config.yaml
dataset: "small renderings of single solids in any pose"
decoder_activation: "gelu_tanh"
lr: 0.014
Rows from block 3 of the image encoder, named by matrix and row number. Each number is 128 + 24 x the weight over the matrix's rms, rounded and kept within 0 to 255. All counts start at 0.
# bp10: pool branch pointwise conv (encoder.blocks.3.bp.1.0.weight, 24x192x1x1), inputs 96-191
bp10.0 [122 124 150 113 128  88 153  90 143 139 112 130 101 107 115 131 107 134 107 125 154 143 114 123 111 109 157  93 101 115 140 118 143 117 127 119 153 141 156  81 143 136 102 114 123 157 129 142  97 171 142 135 127 119  92 149 101 156 143 119  98 151 173 144 104 192 127 171 164 111 101 171 130  99 138 103 151 132 131 135 154 175 153 172 127  96 141 128 101 145 141  94  87 142 145 148]
bp10.1 [123 136 123 108 124 161 133 116 115 120 120 107 147  84  93 132  93 146 134 140 117 145 121 142 115 114 129 112 134 113 124 101 145 130 126 132 131 144 106 112 134 113 115 138 114 148 121 119 154  96 129 133 105 132 107 130 146 148 124 129 154 104 141  93 104  99 107 140 170 105 142  93 151 103 160  99 126 129 154 134 174 177 103 132  96 128 156 158 133 142 136 101 122 128 132 141]
bp10.2 [108 143 113 121 103 145 122 127 140 115 163 137 121 130  79 110 110 143 148 132  68 127 115 115 128 125 123 154 151  98 145 130 121 172 112 186  86  98  99 116 132  94  93 190 127 168 126 112 162 103 131 141  95 119 117 120 128 113 117 131 217 105 104 138 125  83 117 125 182 112 175  95  87 133 142 127 152 127 121 134 144 141  79 125 124 166 133 116 117 131 102 148 121 151 103 159]
bp10.3 [ 96 136 155 110 128 124 154 132 128  93 138 154 141 131 141  97 103 125 122 108 136 123 138 118 122 122 137 142 140  99 111 109 147 136 129 146 118 124 129 133 131 144 117 139  98 147 144 144 147 111 140 135  98 175 138 115 132 129 144 135 121  80 154 120 112 134 125 126 138 120 119 132 136  81 125 103 128 101 135 143 119 134 121 131  76 116 106 151 142 113 146 104  97 114 130 128]
bp10.4 [165 130 166 134 151 109 163 125 138 187 123 119 122 149 176  99 151 129 128 156 175 149 114 147 129 130 158 134 109 101 131 106 146 138 151 128 120 144 144 134 120 114 153 130 157 109 123 133 108 125 145 128 142 148 152 134 137 144 145 138 127 128 143 116 131 135 132 119 120 124 138 138  98 161 137 142 138 145 109  99 149 108 108  95 126 135 121  91 108 170 165 166 179 120 123 116]
bp10.5 [110  98 134 100 135 129 146 132 132 132 112 137 127 128 146 163 152 139 105 151 162 132  88 103 119 131 120 157  97 140 160 128 133 155 143 146  65 138 123 149 151 152 139 118 124 126 140 159 166 158 125 149 155 148 134 110 148 125 112 131 146 153 139 126 115 106  86 142 134 154 139  90  99 108  84 104 103 120 131 104  93  99 186 110 168 109 104 120 138 119 110  97 143 102 126  99]
bp10.6 [111 101 110 120 179 131 121 125 130 127 155 122 113 138 185 162  82 104 161 113 192 106 115 129 148 155 154 148  96 116 164 131 150 175 135 159 154 149 161 118 136 191 139 162 139 142 144 126 177 164 124 174 149 119 146 134 146 186 177 124 143 167 180 103 118 129 142 117 209 146 133 186 130 125 111 147 127 112 126 120 118 107 173 123 102 129 119 139 129 103 120 148 130 126 115 151]
bp10.7 [143 109 111 136 127  96 129 141 112 120 140 130 153 146  94 109 142 125 136 109  92 150 135 139 111 107 113 132 133 136 130 122 179 157 114 149 123 118 121 142 126 103 107 142 131 147 151 116 150 136 146 122 127 133 113 136 119 112 111 108 127 130 114 115 133 129 116 129 113 133 139 132 178 145 173 166 124 113 139 117 151 111 129 140 118 130 114 133 123 107 180 172 134 129  68 127]
bp10.8 [111 118 139 125 151 119 125 111 131  94 121 124 114 151 137 102 106 120 118 126 128 105 100 115 114 127 111 143 125  97 109  96 108 127 126 115  89 135 123 135  67  81 141 106 110 101 127 103 121 101 112 153 112 129 107 142 135 152 142 130 144 107 127 106 136 124  68 144 101 111 136 117 122 102 110 154 115 138 121 127 160 134 121 143 168 135 113 135 136 146 100 128 115 126 115 131]
bp10.9 [111 105 135 118 134 176 100 121 124 145  95 150 165 120 107 127 125  96 117 107  97 113 154 129 132 129 120 128 124 134 132 116  95 129 132 156 129 134 115 132 165 103 136 131 127 117 128 113 145 129 141 139 127 127 129 112 132 104 134 122 111  94 132 120 131 106 129 112 121 113 123 119 155  94 118 106 130 121 136 151  99 154 148  42 132 138  77 127 137 171 143 112  88 137 179 137]
bp10.10 [114 122 106 146 115 140 115 115 133  99 116 130 136 123 103 115 167 152 131 115 151 155 188 119 124 114  91 107 139 126 119 133 113 131 135  97 126 101 141 161 102 129 105 110 116 103 122 124 117 134 142 121 146 154 120 127 116 129  97 113 142 127  99 128 129 136 103 111 114 145 150 149 118  62 126 146 160 151 118 176 150 174 124 127  98 159 158 191 157 125 124 158 164 165 145 172]
bp10.11 [105 102 122 104 108 151 102 116 128 144 113 114 135 131 150 120 131 108 146 131 101  79 123 106 121 123 113 113 125 166 114 134  90 115  96 112 116 131 112 135 170 124 132 149 143 143 133 110 133 136 138 124 125 115 123 119 131 151 123 101 148 153 104 132 146 133 159 157 127 130 149 152 167  66  97  78 123 114 109 111 135 119 142  69 147 102 106 107 143 123  94  77 136 126 118  92]
bp10.12 [ 99 124 107 141 119 146 106 124 103 125 150 129 115  92 104 172  89 114 121 122  95  62 132 148 129 115 133 150 130 113 137 125 141 124 124 146  83 121  90 139 159 121  76 126 118 134 118 119 136 107  96 143 132 116 123 133 142  98 105  99 143 122  94 119 106 138 122 159 128 134 155  61 145 141 111 142 109 119  81  98 136 131 123  93 120 103  76 119 105 134  99 130 149 148 152 108]
bp10.13 [ 84 132 125 140 130 119  72 126 130 134 130 120  96 135 124 165 105 105  81 137  68 124 121  94 138 121 155 123 148 103 137 110 104 116 124 152 105 102 117 132 102 121 121 133 110 146 114 130 111 101 128 115 100 117 101 125 143 107 139 124 131 104 112 105 103 107 123 136 159 115 126 136 111 132 116 142 124 127 107 118 133 119 107  74 142 114 104  53 117 131 123 130 111 127 134 123]
bp10.14 [120 114 122 114 112 142 109 116 133 121 167  83 107 146 114 146 127 155 130 128 149 131 128 117 156 142 113 138 150 129 105 136 120 107 126 125 112 129 123 139 129 143 129 118 151 102 131 110 131 136 115 113 135 137 142 124 140 124 123 155 117 154 121 123 137 141 128 132  97 164 138 128  72 115 145 134 127 142 120 138 175 189 106 123 105 155 122 120 114 132 106  94 110 166 112 156]
bp10.15 [139 146 133 126 126 144 124 122 113 124 118 133 141 110 110 145 138 144 137 116 102 143 127 144 138 123 159 170 115 130 153 123 155 150 122 166 115 126 130 150 157  80 123 163 130 142 153  98 145 124 159 144 125 140 134 132 151 119 107 128 150 137 130 145  98 168  95 165 155 105 154 132 129 110 133 110 121 124 126 135 119 108 173 102 113 151 128 153 152 109  93 108 137 126 141 149]
bp10.16 [130 146 128 117 158 138 110 129 168 144 142  97 144 108 121 147 106 134 137 141 135 107 128 118 112 157 106 140 152 150 167 107 133 174 150 157 122  93 118 182 180 103 125 162 125 145 148 120 167 112 111 128 141 165 129 112 169 118 101 124 179 131 122 123 128 134  75 143 158 130 142 111  83 132 119 113 155 119 137 144 137 143 134 134 106 144 156 165 151 109 123 108 125 143 123 147]
bp10.17 [113  99 129 149 152  96 112 140 134  99 102 107 101 197 139  95 131 107 121 111 146 172 129 119 115 128 118  96  91 111 120 137 105 100 151  78 156 134 194 107 135 115 153 129 133 108 122 132 114 168 129 123 136 141 141 141 100 167 161 118 100 156 179 135 113 129 153 131  95 117 107 178 107 138 108 147 128 140 107 122 101 112 130 138 144 170 122 137 115 165 139 142 142 127 166 150]
bp10.18 [127 132 130 149 107 120  88 126 143 129 152 160 112 145 141 121 117 132 102 141 110 120 145 121 154 122 132 147 123 145 132 168 136 104 127  98 152 106 115 105  72 129 101 145 120 123  97 125 145 102 115 118 130  89 138 119 137  99 152 118 125 117  82 151 131 102 153 119 118 120 131 132 141 211 153 155 130 144 135 128 125 127 132 158 131 143 124 140 129 158 200 161 109 112 164 116]
bp10.19 [151 135 153 123 116 164 104 128 132 142 104 112 131 120 142  98 143 135 124 139  91 119 131 119 139 106 117 117 132 112 116  97 114 116 107 127 119 126 126  97 136 138 144 130 153 100 128 126  97 126 111 103 125 108 134 109 100 123 133 116  99 116 117 111 137 167 121 118 114 126 117  96 128 114 125 128 137 150 149 169 133 207 114 104 111 147 134 131 136 139 115 143 160 139 126 191]
bp10.20 [ 97 115  95 135 121 153 108 136 130 128 150 112 109 155 134 104 110 137 132 121 123 137 142 155 103 115 150 130 136  98 122 103 106 134 130 124 102 115 109 141 176 113 118 130 106 101 134 116 137 130 106 124 145 134 115 142 130 137 106 143 153 158 143 136 111 136 102 129 149 122 126 105 143 121 137 136 120 155 146 158  86 173 147 164 134 176 149 151 146 163 139 139 133  79 144 186]
bp10.21 [130 121 127 126 114 140 104 121 112 127 164 149 102 124 129 138 114 125 142 141 160 117 154 115 118 112 110 125 114 116 120  83 107 134 152 171  86  96 114 154 223 138 129 140 119 139 149 110 129 134 137 130 113 163 109 137 149 135 102 118 149 136 135 116 126 114  77 143 138 138 135  83  73  38 105 123 138 105 113 115 121  93 151 141 151  98 136 129 142  93 101 123  68 119 101 114]
bp10.22 [142 119 127 122 137 136 126 110 103 148 115  96  82 154 177 150 130 127  95 134 173 122 146 113 133 119 125 124 128 125 116 148 111  94 111  90 139 124 118 122 120 155 124 119 135 117 105 113 110 129 179 114 135 115 131 116  97 159 131 118  93 129  95 145 151 110 131 135  87 130 108 152 121 129 101 142 155  94 110 109 123 118 112 164 146 114  90 101  68 122 148 154 156 109 110 122]
bp10.23 [ 75 123 115 124  99 122  77 101 154  86 139 136 105 195 179 170 135 149 110 123 157 130 108 112 159 151  83 156 111 161 129 171  95 120 113 150 132 146 162 128  93 200 152 111 147  78 159 147 157 166 138 139 157 140 152 139 118 140 135 123 130 177 136 168 109 168 132 120  85 162 112 149  97 109 132 110 119 105 118 121 129  89 132 101 124 124 111  86 120 127  92 107  95 136 107 108]